From a checkpoint of a small image classifier.
Model: 48-pixel images, arch resnet, norm batchnorm, activation relu6, depths [4, 8, 4].
Training: nadamw at rate 0.0038, 14200 steps, batches of 64, held-out accuracy 100%.
Data: trained on seven-segment displays showing three digits, 97500 training examples.
Rows from block 12 of a small image classifier, named by matrix and row number. Rows with one number belong to one channel. Each number is 50 + 10 x the weight over its row's rms, rounded and kept within 0 to 99. All counts start at 0.
After each channel's rows are labels from the 100 images, of 14976, where the channel reaches its highest value: "responds to" is what is common among them. Only what is clearly more common there than usual is listed. The data: seven-segment displays showing three digits.
# convs0: first 3x3 conv, stride 2 (model.blocks.12.convs.0.weight, 192x112x3x3, each kernel summed), inputs 0-111
# convs1: second 3x3 conv (model.blocks.12.convs.1.weight, 192x192x3x3, transposed, each kernel summed), outputs 0-191

convs0.117:53 65 41 53 69 38 53 59 44 54 45 57 61 63 59 55 66 49 48 50 58 62 53 51 48 57 41 63 58 44 66 65 60 58 57 40 40 66 64 53 47 46 43 53 43 44 53 45 64 73 61 60 61 55 50 54 52 54 59 67 62 54 67 54 63 43 58 41 41 59 45 49 72 78 45 59 47 62 60 37 58 47 57 69 57 53 67 57 58 41 55 68 42 55 65 51 59 50 60 48 65 54 44 56 53 52 74 49 56 45 60 42
convs1.117:54 36 52 54 61 62 62 55 45 66 41 59 40 55 65 44 46 61 51 72 60 58 53 54 56 52 51 74 79 68 56 47 64 54 60 56 49 46 54 58 63 58 45 52 45 49 64 45 16 49 55 58 62 50 68 50 57 59 52 46 58 63 61 44 58 43 53 81 54 57 56 48 71 41 36 44 55 67 68 29 49 46 57 49 50 66 60 43 45 49 54 43 46 53 64 50 61 53 58 62 46 52 56 42 44 63 62 51 84 64 53 67 65 48 48 54 62 61 38 52 47 51 49 64 44 51 42 58 61 57 52 52 50 55 52 47 56 44 56 46 55 59 60 48 33 50 66 51 67 57 54 56 54 23 58 47 42 59 55 60 50 51 52 44 49 48 48 59 53 41 72 53 48 39 62 42 57 51 55 45 44 57 47 65 59 55 61 36 59 48 54 55
responds to: the digit 0; third digit: 0; third digit: 8

convs0.0:54 59 31 50 45 50 53 53 64 57 47 46 65 26 54 64 45 46 37 22 69 71 50 57 44 37 43 52 46 46 55 42 52 43 41 50 40 48 43 41 39 51 57 41 55 49 43 31 42 45 58 50 63 42 59 41 35 48 56 62 59 35 50 58 57 47 51 36 56 50 48 64 64 57 63 54 52 16 37 40 49 56 50 52 57 44 53 35 42 28 58 51 45 55 47 26 44 42 49 58 52 60 59 51 49 46 50 34 36 53 45 45
convs1.0:57 52 52 32 49 66 51 45 49 37 49 49 65 52 35 49 51 65 46 52 49 55 36 36 34 56 52 55 43 43 41 56 51 52 37 55 44 87 48 50 59 46 55 39 46 43 42 41 52 42 50 51 48 44 48 45 58 42 62 53 57 40 38 33 49 51 50 44 49 47 67 44 63 37 35 55 48 57 44 70 27 34 37 56 48 39 42 30 34 47 43 56 39 67 34 39 55 60 29 35 65 61 59 47 52 32 40 42 33 38 41 33 67 54 37 40 55 47 77 60 56 45 62 55 51 69 39 50 50 63 50 46 53 49 60 41 50 56 48 51 57 59 60 50 58 51 56 66 54 38 35 43 49 59 50 41 42 53 46 58 57 50 54 55 57 45 62 42 52 62 50 51 54 57 55 65 32 45 45 52 55 54 69 40 38 49 54 19 50 37 49 44
responds to: third digit: 2; third digit: 3

convs0.160:52 63 56 61 57 42 65 44 49 54 50 56 45 56 53 45 49 52 50 62 64 56 55 52 43 56 53 35 62 81 49 27 58 67 40 62 56 65 38 48 61 50 45 60 48 44 50 52 47 57 64 56 71 55 49 76 50 60 46 59 46 59 56 56 54 59 78 47 49 52 50 45 59 65 59 61 55 55 52 44 47 41 54 57 68 68 54 61 55 50 56 48 60 48 52 71 49 62 43 52 59 40 43 69 32 52 55 65 66 35 49 55
convs1.160:44 49 53 62 73 63 66 39 41 54 42 54 51 48 58 51 50 50 58 49 40 44 36 40 65 45 65 68 53 62 58 48 65 78 59 90 43 46 47 68 53 69 56 47 48 39 56 53 48 50 42 42 58 45 69 43 61 71 41 44 64 54 44 44 48 58 42 62 52 58 43 51 64 62 43 33 44 50 58 59 56 45 46 55 48 55 58 52 44 65 64 43 49 56 49 47 64 48 50 45 55 46 57 51 55 63 65 46 48 59 43 42 52 54 39 56 43 36 45 49 49 65 64 61 51 65 46 68 65 48 41 55 65 55 51 54 51 58 61 41 55 54 53 38 43 54 54 53 79 53 52 59 49 40 45 71 46 56 40 65 55 63 45 64 61 46 68 61 44 49 64 44 38 52 43 42 38 59 55 52 57 50 52 47 48 73 49 61 62 66 56 69
responds to: the digit 9; third digit: 9

convs0.141:42 48 53 49 58 37 48 56 61 30 28 45 55 60 40 20 48 43 54 50 52 57 65 54 32 42 42 39 47 44 52 46 50 40 56 63 58 52 55 63 39 59 65 36 47 47 69 37 47 47 70 44 76 43 64 57 40 51 50 40 42 54 45 42 42 48 47 55 54 58 48 25 48 40 53 47 55 38 65 51 37 66 50 61 29 54 59 59 49 46 54 46 44 55 41 17 53 45 53 58 55 51 54 48 59 44 50 43 52 51 52 46
convs1.141:77 40 49 47 56 46 57 48 47 40 75 43 45 71 48 45 54 76 55 61 49 43 55 61 41 68 34 54 56 34 58 53 56 53 45 48 54 56 46 38 58 54 52 49 59 47 53 61 53 46 67 46 45 52 31 58 53 37 61 60 60 28 49 42 57 44 66 58 48 64 57 52 55 43 50 41 54 53 47 43 66 55 57 51 51 52 63 41 35 55 49 56 51 46 37 46 54 60 43 52 43 56 65 54 48 39 70 66 53 55 37 43 82 53 52 61 54 65 41 44 43 61 47 40 56 45 37 78 42 69 44 60 56 46 69 58 47 48 54 49 38 48 44 60 51 33 47 40 43 40 55 44 62 66 50 44 49 66 50 44 52 69 46 63 51 44 46 53 61 47 85 61 54 62 53 62 68 54 48 50 62 60 50 48 45 54 47 49 70 49 58 47
responds to: the digit 0; third digit: 0; the digit 2; third digit: 2

convs0.57:25 53 53 51 61 39 52 66 56 70 58 48 45 55 73 61 54 56 58 39 57 57 68 65 51 63 53 60 75 50 63 67 74 45 52 59 52 42 64 47 54 44 53 58 30 41 43 52 58 53 44 49 52 48 57 59 51 47 56 69 66 49 47 58 59 47 61 41 58 48 60 57 47 48 68 53 64 60 44 41 56 46 44 56 47 38 49 55 51 47 60 58 56 61 58 56 56 53 57 60 53 60 25 40 40 50 60 40 51 57 76 42
convs1.57:45 34 36 66 50 67 52 64 38 60 63 65 29 63 53 57 47 48 37 49 31 53 43 59 65 41 48 60 50 79 50 32 65 57 57 45 48 51 50 46 56 60 65 52 51 50 53 50 52 45 43 43 49 40 55 50 45 60 45 52 48 54 71 55 42 70 61 48 50 66 64 31 61 70 51 42 63 74 44 44 59 51 61 52 52 52 56 46 53 60 58 47 56 43 59 61 53 42 57 40 72 46 60 49 61 58 46 43 63 62 56 66 50 47 56 43 33 75 50 53 57 42 57 50 43 50 49 45 29 53 51 42 37 66 49 68 32 41 54 38 51 50 43 62 48 53 61 36 29 53 61 54 34 57 49 40 36 53 44 45 45 53 53 51 45 45 51 67 48 49 57 53 41 32 45 63 73 63 45 48 33 40 55 59 60 36 50 47 56 54 52 50
responds to: the digit 9; third digit: 9; third digit: 8

convs0.18:59 58 51 38 60 46 55 44 46 30 41 33 41 45 50 68 56 34 48 39 73 73 48 52 53 41 57 52 55 49 69 43 53 23 55 46 39 42 55 70 55 57 50 59 59 55 33 43 59 32 46 54 51 56 48 36 43 42 42 55 63 30 45 52 61 49 53 70 47 50 54 32 37 35 60 48 58 41 50 60 40 53 56 58 55 30 53 46 35 47 53 71 42 61 52 49 57 44 62 58 57 53 49 44 65 46 47 47 37 48 45 44
convs1.18:35 49 51 51 41 61 62 50 47 45 52 48 52 33 51 54 56 52 44 75 79 59 52 33 63 40 43 59 47 52 52 50 54 39 36 44 36 44 50 29 61 54 47 45 51 39 57 49 53 39 53 60 48 52 52 53 57 33 43 54 61 64 41 49 53 44 48 59 44 57 38 46 50 53 41 52 58 63 48 53 40 54 71 54 54 40 47 54 46 43 51 58 55 61 50 51 46 50 41 51 49 58 50 42 76 51 52 40 73 45 38 36 49 58 43 48 45 48 61 48 64 61 39 41 44 61 61 54 28 45 59 25 35 68 50 49 64 51 67 50 79 78 38 56 56 50 63 46 36 51 32 46 52 61 62 35 78 43 63 56 48 56 63 46 45 50 44 50 52 51 38 53 37 45 46 37 46 58 63 55 38 51 46 63 43 61 57 24 49 41 41 49
responds to: the digit 0; third digit: 0

convs0.139:48 40 59 45 47 45 46 50 33 42 52 44 43 52 61 45 77 53 46 60 49 39 55 54 33 48 55 52 59 28 50 62 68 41 47 39 38 53 50 37 42 48 43 43 33 54 75 53 56 53 50 45 41 43 45 51 59 63 42 58 46 50 46 45 50 39 48 48 48 68 61 39 63 71 66 48 68 41 62 45 42 54 50 69 44 45 63 53 53 54 56 52 52 64 65 34 58 60 49 78 58 69 64 41 52 56 64 47 55 46 57 40
convs1.139:59 39 42 48 58 56 57 66 48 55 65 71 34 57 56 65 55 59 60 58 56 56 37 60 57 51 53 63 60 70 48 59 58 49 46 52 39 39 52 50 54 55 36 64 38 42 55 62 29 48 88 59 54 57 52 49 52 49 55 37 68 55 62 35 53 41 59 39 60 54 46 44 40 49 55 54 58 48 50 30 46 42 48 51 59 47 68 44 38 56 54 48 62 46 54 48 42 46 59 42 44 47 58 42 47 49 57 54 42 49 54 32 58 37 48 57 64 65 46 64 54 52 44 47 46 49 54 59 16 49 39 56 49 61 54 35 61 51 70 51 52 52 57 42 48 54 49 51 68 59 64 21 48 50 41 52 40 49 58 55 48 65 53 43 52 55 43 60 54 42 39 48 59 44 65 45 61 56 47 61 53 39 29 36 48 30 72 58 70 46 38 54
responds to: the digit 2; third digit: 2

convs0.181:39 43 70 39 49 51 48 68 66 52 60 46 44 49 61 40 45 70 53 50 30 26 30 37 29 40 51 54 56 43 39 52 48 52 63 49 52 53 42 44 45 56 25 31 42 29 38 58 40 43 50 46 40 22 49 39 40 41 42 44 47 50 56 59 57 53 50 47 48 49 54 64 50 42 49 56 41 51 46 45 47 61 47 45 27 41 47 46 38 70 45 43 41 51 34 35 53 59 49 40 48 42 47 38 48 46 55 53 53 63 56 54
convs1.181:38 38 37 38 34 38 42 57 59 48 35 51 28 50 47 44 43 43 43 45 51 45 32 41 32 32 42 40 45 51 61 33 33 51 46 33 44 50 34 46 42 45 50 34 46 36 47 31 47 47 51 48 37 46 51 38 50 36 34 43 51 42 44 39 40 49 56 38 31 59 49 35 34 44 53 56 43 57 39 57 43 37 50 53 48 50 48 55 41 32 53 42 62 56 40 49 39 51 49 32 55 35 40 52 63 40 36 53 50 47 51 42 49 37 47 57 54 46 57 38 56 56 40 18 45 40 41 54 36 42 47 65 46 34 23 39 52 50 31 41 62 56 50 40 45 50 57 52 31 45 30 47 43 41 42 41 45 60 42 49 43 38 42 49 25 46 37 39 45 51 44 40 45 51 51 40 45 54 53 47 46 41 43 44 58 45 51 50 21 57 60 40
responds to: third digit: 2

convs0.125:44 43 50 44 45 41 65 55 46 35 33 52 52 48 56 48 42 64 51 51 27 50 38 31 43 56 49 48 49 41 31 38 34 18 58 43 64 57 39 41 50 48 38 48 38 39 37 43 48 46 35 54 41 30 41 51 51 48 50 44 45 53 35 60 53 44 39 53 57 44 41 60 62 47 49 45 38 56 41 50 47 49 51 48 33 06 41 48 52 57 47 48 62 63 51 45 36 40 52 49 43 36 45 58 53 55 42 52 58 45 46 56
convs1.125:29 47 43 44 46 48 38 51 63 42 40 48 31 57 39 33 41 43 58 41 42 33 38 30 31 34 43 38 45 46 47 22 37 54 43 37 43 49 29 52 49 45 39 35 36 53 50 28 31 40 55 44 37 45 51 38 52 42 31 49 35 31 47 42 38 37 36 42 40 50 42 41 45 38 47 51 40 46 42 52 47 34 47 46 48 48 45 50 44 44 45 49 43 52 36 42 32 45 43 42 58 39 47 46 56 39 45 49 46 51 46 43 49 45 40 53 50 39 48 44 47 49 51 25 43 49 37 55 38 48 41 57 51 37 32 44 56 54 38 30 55 60 46 32 52 45 49 52 31 47 35 45 51 36 36 48 41 52 43 45 44 33 35 49 31 47 53 29 42 56 56 32 40 44 37 26 37 44 57 50 51 46 48 42 51 51 51 48 31 57 53 38
responds to: first digit: 7; first digit: 1; first digit: 4

convs0.152:49 57 39 40 66 57 41 45 44 49 60 41 46 48 58 56 67 31 50 53 52 51 36 53 37 60 61 58 48 47 69 59 52 67 51 30 41 52 47 46 46 44 55 60 40 35 36 47 54 51 31 60 33 44 49 42 53 43 56 47 53 41 53 38 64 61 55 29 36 58 59 33 64 66 64 47 60 54 58 35 65 60 61 52 57 72 64 49 53 36 51 50 37 43 52 69 64 48 60 55 52 51 59 34 35 44 45 57 62 43 59 59
convs1.152:53 41 46 53 57 58 53 61 54 56 54 70 43 40 52 49 52 60 43 61 51 56 41 69 53 55 67 49 64 77 37 52 64 81 58 54 44 44 41 65 42 57 66 42 43 59 62 57 66 53 53 55 61 54 63 53 56 47 56 39 72 66 67 55 41 53 47 53 52 61 38 67 59 49 49 36 53 46 66 50 56 45 56 43 56 61 60 31 40 48 47 47 44 63 60 46 64 51 51 57 52 55 51 52 55 48 60 64 39 53 49 23 41 47 46 59 66 57 45 63 53 60 55 67 52 59 47 52 54 45 50 38 42 56 63 55 67 49 58 54 58 66 48 35 65 54 59 51 85 53 66 48 49 53 52 53 37 41 49 75 53 60 53 57 57 59 65 47 40 53 54 59 60 56 51 43 52 62 34 49 35 66 59 37 59 51 58 62 59 52 59 43
responds to: the digit 9; third digit: 9

convs0.62:48 51 47 31 53 59 56 43 42 43 66 61 46 39 47 67 53 58 35 48 49 40 33 51 43 39 38 44 43 41 49 46 47 45 49 36 41 43 46 31 51 39 46 48 58 44 25 60 39 73 49 66 29 59 32 39 45 37 46 49 35 46 58 54 44 47 49 43 38 53 40 57 48 57 36 48 43 65 38 50 69 39 60 24 59 38 39 53 50 47 50 39 34 44 43 62 48 49 57 37 50 42 57 43 47 66 64 47 41 48 60 37
convs1.62:59 53 55 67 44 40 53 51 44 67 25 61 39 41 43 34 48 37 56 63 42 36 54 48 33 59 61 62 51 67 55 55 30 52 44 39 62 44 63 61 50 19 58 58 48 43 52 49 62 45 52 49 65 47 53 41 67 53 63 55 58 43 50 58 33 70 63 45 48 51 46 65 40 62 36 62 53 56 55 60 54 56 54 33 51 65 58 51 67 37 37 43 45 60 55 41 46 36 69 56 55 70 57 59 51 65 51 51 53 55 44 68 50 58 36 49 60 54 35 65 26 43 50 50 38 45 51 34 56 60 48 63 52 62 41 50 58 47 31 40 36 59 68 48 46 52 49 56 54 53 53 51 45 38 65 47 34 48 42 57 56 41 60 38 49 39 51 42 49 56 61 50 50 44 51 53 43 31 47 37 56 55 64 59 66 49 46 51 49 48 70 38
responds to: the digit 2; third digit: 2; third digit: 5

convs0.177:59 41 54 50 51 49 68 46 39 38 33 48 70 60 41 57 63 48 38 66 65 55 54 54 58 53 62 48 59 72 47 50 59 51 44 44 52 43 36 72 53 45 46 58 53 51 58 47 51 40 71 51 56 71 50 60 45 52 58 52 46 41 61 62 73 74 75 61 61 52 54 48 45 54 44 60 54 42 63 53 42 46 51 71 66 55 53 41 56 48 59 56 57 49 50 61 63 60 57 62 64 50 63 63 65 39 45 55 62 49 44 45
convs1.177:12 65 77 58 66 64 60 50 61 65 53 45 40 42 60 48 57 63 49 58 67 58 69 31 50 42 54 59 59 44 51 52 55 57 60 65 51 51 48 53 50 57 47 63 44 47 65 42 44 42 57 61 62 56 71 61 56 66 22 50 50 73 46 63 54 47 41 65 58 47 52 50 58 56 61 44 39 62 65 53 54 68 49 59 47 54 68 48 50 62 42 54 42 48 54 59 49 62 39 52 50 42 51 35 58 46 51 44 64 53 44 50 39 51 55 39 54 40 54 26 56 49 54 41 56 72 49 59 31 41 52 46 43 53 35 51 54 64 69 48 57 57 40 51 53 48 68 54 54 56 36 53 43 59 64 54 59 48 54 53 63 60 59 63 44 48 51 54 52 53 56 29 45 43 46 32 61 65 47 52 52 40 42 58 48 53 64 52 52 45 59 62
responds to: the digit 0; third digit: 0; third digit: 5

convs0.106:55 64 50 63 61 40 63 44 57 58 42 57 70 60 46 50 46 57 54 63 66 57 72 53 52 52 56 44 49 65 56 52 56 49 46 69 61 56 46 37 54 61 35 60 60 61 63 43 50 58 72 55 81 52 71 72 42 47 51 50 55 59 62 60 41 50 59 56 57 43 56 49 57 70 55 70 61 55 61 48 47 56 67 68 55 54 51 65 50 48 59 60 57 51 47 52 58 58 46 56 68 49 54 51 56 55 47 49 61 50 60 34
convs1.106:47 49 52 58 64 66 63 55 41 66 48 45 38 52 59 64 41 64 43 62 57 64 52 36 68 50 55 71 54 55 50 57 66 74 64 68 47 43 50 55 46 68 56 68 55 49 71 56 43 53 50 51 51 48 62 59 59 68 39 43 68 67 44 53 60 60 48 60 53 64 57 39 69 67 58 36 46 73 52 43 63 58 62 62 49 43 56 61 49 66 56 49 56 34 53 56 65 47 53 32 47 41 56 48 60 63 59 53 68 49 52 52 54 57 57 54 38 57 48 39 51 62 59 50 50 72 47 71 50 53 64 47 63 49 45 45 48 48 66 39 39 57 49 56 45 44 49 48 55 54 50 67 47 52 55 58 44 53 56 53 55 71 60 63 40 55 53 66 66 39 63 41 31 58 49 45 65 64 51 51 63 49 46 65 53 60 50 57 59 47 59 67
responds to: the digit 9; third digit: 9; third digit: 8

convs0.39:71 64 44 54 56 37 49 41 48 44 39 56 64 56 51 44 52 53 56 52 73 59 54 62 47 52 43 52 60 38 49 70 60 38 56 63 50 61 33 51 53 49 49 22 61 47 58 42 55 56 64 51 69 55 51 37 26 50 42 47 44 61 57 54 36 45 52 55 47 57 47 44 54 52 34 53 43 48 59 45 48 45 62 49 44 46 57 56 51 39 67 62 41 61 49 20 52 53 63 66 42 64 68 40 58 53 49 31 34 55 56 41
convs1.39:66 37 36 49 50 59 47 39 52 56 71 54 61 52 55 48 32 61 53 53 51 48 47 51 48 68 46 58 51 50 59 53 58 48 56 44 51 53 47 43 52 46 53 43 53 40 53 56 41 43 74 43 49 44 53 39 49 42 59 56 47 57 59 43 58 38 68 50 65 51 54 44 55 33 37 58 61 73 23 45 46 41 49 56 48 59 55 43 43 65 48 48 49 54 72 43 50 62 53 36 50 57 51 47 59 39 37 50 64 46 40 46 84 41 42 42 59 58 65 55 63 50 52 37 51 42 36 54 28 68 59 64 59 70 59 37 32 46 70 63 48 48 55 49 44 64 69 52 31 41 50 45 40 73 46 39 38 55 52 53 54 59 60 56 53 47 40 57 50 49 76 49 61 60 69 62 53 47 41 48 71 52 53 49 49 36 59 45 56 43 58 57
responds to: the digit 2; third digit: 2

convs0.67:42 58 49 33 63 54 50 50 56 55 60 65 41 57 59 46 67 46 53 51 51 58 44 56 40 57 61 65 57 44 73 69 56 62 46 42 48 43 44 44 54 47 47 52 37 35 53 48 59 66 56 57 42 38 58 36 59 61 57 49 53 56 57 55 48 48 54 31 47 65 41 53 54 66 60 48 52 55 66 29 61 58 66 54 49 68 69 57 64 35 56 53 47 56 51 61 63 44 58 56 45 69 61 35 30 51 52 55 64 58 71 65
convs1.67:65 48 48 63 61 46 58 48 46 58 55 73 55 61 54 47 53 58 54 52 38 50 49 59 42 58 63 59 63 73 48 44 54 61 59 51 46 62 56 63 49 37 63 50 49 58 55 63 58 45 54 45 56 36 58 45 67 55 59 46 72 56 84 51 55 65 61 43 56 52 57 54 53 55 31 58 40 56 58 56 59 43 62 47 55 62 62 42 44 52 43 44 54 42 58 35 43 47 51 59 57 61 52 54 48 44 57 55 49 62 53 54 55 35 42 49 51 72 30 50 40 49 48 63 35 43 50 62 61 54 38 51 52 55 60 54 44 32 41 52 40 57 59 48 60 48 44 57 69 52 74 54 30 61 54 63 26 55 40 68 62 68 61 51 47 52 57 59 32 43 57 68 49 49 51 62 50 63 31 31 48 53 63 38 58 41 49 67 65 46 65 40
responds to: the digit 2; third digit: 2; third digit: 5

convs0.23:44 47 38 39 57 49 64 57 62 28 25 49 45 48 36 23 35 53 45 47 31 46 45 52 40 33 38 45 44 51 50 41 40 47 57 42 60 55 37 50 45 52 47 47 43 56 54 42 36 54 53 50 44 24 60 49 46 41 61 40 36 49 47 38 32 42 41 39 40 45 42 25 52 42 44 38 45 42 40 57 52 57 57 53 33 46 44 48 46 47 53 35 27 51 34 54 44 45 35 38 46 42 42 55 50 37 38 55 48 62 40 54
convs1.23:65 52 52 47 45 30 49 57 46 47 35 57 48 57 29 29 50 37 42 47 61 38 48 58 29 69 29 55 41 50 43 57 31 42 28 38 42 55 40 47 57 44 64 54 37 50 52 43 68 35 43 48 35 53 41 59 52 32 62 63 42 28 48 54 24 52 62 39 29 52 65 54 36 44 49 44 37 45 43 54 59 52 44 41 34 47 40 29 51 33 46 43 45 55 41 46 47 47 54 49 57 50 52 46 58 50 67 56 36 49 48 40 63 40 57 44 45 50 48 49 30 61 44 56 54 40 38 60 31 60 35 47 52 46 43 58 65 58 29 53 45 46 51 57 51 50 49 47 47 32 45 30 53 44 38 46 50 51 55 50 45 45 40 55 55 26 48 37 49 51 53 60 43 59 59 68 52 43 47 56 56 57 43 41 59 50 25 44 47 45 46 43
responds to: the digit 2; third digit: 2

convs0.27:67 45 60 61 51 56 46 49 37 50 66 38 45 55 55 46 63 60 36 66 50 27 54 57 40 52 68 48 48 43 54 48 50 60 41 61 35 46 43 50 30 44 42 54 57 55 65 65 54 52 54 41 62 41 35 63 40 49 37 52 46 36 54 52 35 47 64 52 55 52 50 48 41 52 47 71 60 50 54 56 59 58 54 70 47 62 45 33 58 50 60 63 75 35 49 59 48 45 36 60 45 51 68 31 40 45 55 40 46 45 50 27
convs1.27:59 56 53 65 69 68 58 35 39 49 60 55 81 37 63 67 55 46 41 43 50 41 58 54 65 55 63 52 51 49 67 54 64 55 61 65 45 43 46 47 52 61 47 62 65 48 68 68 49 55 59 40 74 49 58 44 61 62 53 51 47 58 54 49 66 54 42 55 48 58 55 56 61 56 52 45 39 47 64 48 49 63 50 60 57 48 55 54 49 63 52 39 55 59 66 41 57 45 48 64 46 55 63 50 52 48 52 50 41 49 44 50 54 40 41 49 45 46 49 56 68 64 55 52 53 68 56 53 51 57 58 40 76 61 55 50 51 53 74 60 55 51 49 43 49 63 46 61 82 58 73 49 49 58 52 61 40 46 43 56 58 66 53 50 74 41 39 68 31 40 47 53 52 55 59 42 51 60 53 52 70 60 50 45 37 53 50 63 51 57 46 75
responds to: the digit 9; third digit: 9

convs0.29:44 44 43 49 50 45 49 65 51 66 53 45 58 40 62 55 49 73 45 33 75 63 46 59 36 47 47 39 55 34 48 47 65 46 62 56 44 48 43 43 44 48 43 48 52 63 52 60 61 51 56 36 56 43 53 46 50 39 50 60 46 39 51 47 52 51 47 52 50 57 73 59 58 61 73 62 68 52 34 52 50 54 58 46 51 38 53 39 25 71 72 46 48 53 61 51 50 60 63 70 58 53 58 63 43 57 69 54 38 42 63 40
convs1.29:48 56 50 41 71 58 53 52 44 50 70 56 44 53 54 58 50 48 56 43 34 53 44 41 56 50 59 65 54 70 44 52 58 64 51 53 42 59 46 46 44 58 44 56 42 55 60 47 28 44 64 47 54 44 56 52 63 51 41 48 58 51 48 25 45 42 44 45 51 76 47 49 73 46 52 46 64 55 57 57 44 45 46 59 48 55 50 45 45 59 57 51 56 57 72 56 60 60 53 47 57 61 43 51 81 60 52 47 32 49 43 17 75 59 56 32 56 38 77 56 63 54 29 37 54 61 44 50 29 62 47 47 50 58 46 44 43 64 70 47 64 55 53 62 50 60 53 51 43 46 49 39 63 52 58 59 41 53 45 57 69 61 56 57 64 46 43 57 48 42 65 29 51 43 55 56 49 53 50 61 62 45 51 47 35 62 62 35 61 47 46 51
responds to: the digit 2; third digit: 2

convs0.134:63 41 52 57 62 59 38 38 45 61 64 50 50 47 48 59 53 67 50 53 51 52 53 40 41 57 54 57 53 41 56 46 57 77 47 56 53 59 41 62 52 37 53 55 51 50 55 64 59 81 55 72 50 57 30 53 48 52 45 51 46 55 46 53 46 71 63 36 49 56 51 40 58 72 50 74 47 67 60 47 68 53 53 75 50 71 52 55 59 56 62 53 61 38 53 59 58 55 50 49 53 45 64 59 41 44 66 57 60 47 51 49
convs1.134:48 50 62 63 53 58 62 61 61 62 42 50 56 39 57 56 64 53 56 44 56 47 69 44 55 49 66 71 66 56 54 66 64 63 59 60 55 43 56 64 61 65 61 76 44 54 62 50 55 57 44 60 61 49 68 55 58 58 38 66 69 65 36 47 53 72 56 69 65 67 36 57 61 58 43 49 48 41 65 51 57 60 64 56 53 52 64 52 51 52 52 38 45 65 58 44 69 47 54 57 51 51 61 43 68 58 55 47 41 42 59 63 54 54 46 44 44 52 41 61 57 64 52 69 58 62 44 62 59 70 36 50 65 53 45 58 53 59 49 52 54 49 71 34 51 65 57 63 84 54 55 60 58 47 52 58 46 61 50 63 47 65 55 53 52 50 54 63 36 53 59 51 61 59 61 49 52 54 50 56 59 64 50 43 56 53 53 63 50 47 49 61
responds to: the digit 9; third digit: 9

convs0.185:48 52 57 45 66 46 33 54 47 58 54 43 49 67 59 43 65 48 41 50 49 46 46 55 31 48 56 63 65 38 56 53 60 57 69 29 42 54 46 65 45 53 49 43 40 47 46 51 69 55 54 49 53 45 53 40 41 40 58 59 60 36 43 45 59 48 52 42 33 74 35 41 52 63 40 48 49 51 70 28 49 58 64 69 40 48 78 49 67 46 63 60 40 54 52 49 61 47 58 52 57 52 54 35 46 43 65 47 60 45 67 57
convs1.185:60 45 54 51 46 52 61 51 53 56 55 64 46 65 61 30 60 61 61 50 52 41 61 62 49 58 45 64 78 69 70 43 56 52 61 44 52 35 53 58 56 52 52 48 39 46 71 60 14 38 67 67 59 51 62 56 47 51 48 53 60 55 58 51 49 39 57 52 54 61 53 44 51 39 33 51 62 58 70 36 63 52 60 38 48 63 63 34 51 49 48 43 46 47 60 43 64 66 59 70 66 55 57 60 39 57 50 48 56 60 56 64 56 45 49 62 65 60 38 58 58 52 31 40 53 48 37 58 49 53 41 48 44 58 57 54 56 60 57 48 69 42 41 43 62 47 55 56 63 60 54 55 51 34 55 53 41 59 44 59 51 61 49 61 57 47 38 56 36 28 66 42 45 46 51 46 60 54 55 54 33 53 54 52 61 54 68 39 75 42 47 49
responds to: the digit 0; third digit: 0; third digit: 8

convs0.150:55 54 51 53 63 35 47 46 26 46 42 58 50 59 58 53 77 58 51 63 54 37 60 40 50 49 39 57 62 46 63 59 64 43 53 56 51 52 53 25 55 42 31 32 47 50 68 39 67 59 67 39 59 59 50 60 49 42 58 62 51 54 58 61 54 43 42 56 56 61 55 48 61 69 58 55 51 57 65 43 44 42 50 70 43 37 69 52 59 46 59 61 54 58 59 32 50 43 59 62 59 63 50 44 51 44 48 50 52 49 59 30
convs1.150:56 34 39 47 68 51 70 45 38 51 67 61 30 58 57 51 49 65 51 67 63 44 56 43 56 65 49 79 64 66 51 48 54 53 50 50 36 50 61 41 49 53 50 70 49 45 58 51 42 53 64 49 59 56 60 59 57 50 47 48 62 63 66 56 59 61 71 53 49 48 56 40 56 54 42 41 46 67 50 33 56 43 50 56 51 48 53 47 47 50 55 46 59 39 60 40 37 40 51 42 38 54 59 41 50 43 70 42 73 41 44 57 61 41 53 46 54 47 38 55 48 48 46 48 33 61 48 54 34 55 47 43 41 65 46 34 37 32 75 40 45 68 48 48 53 47 58 54 51 47 46 58 32 79 45 45 44 61 50 56 49 58 66 55 53 32 29 61 43 35 49 57 53 43 40 52 62 58 38 34 64 46 42 67 56 39 53 53 52 57 40 63
responds to: the digit 0; third digit: 0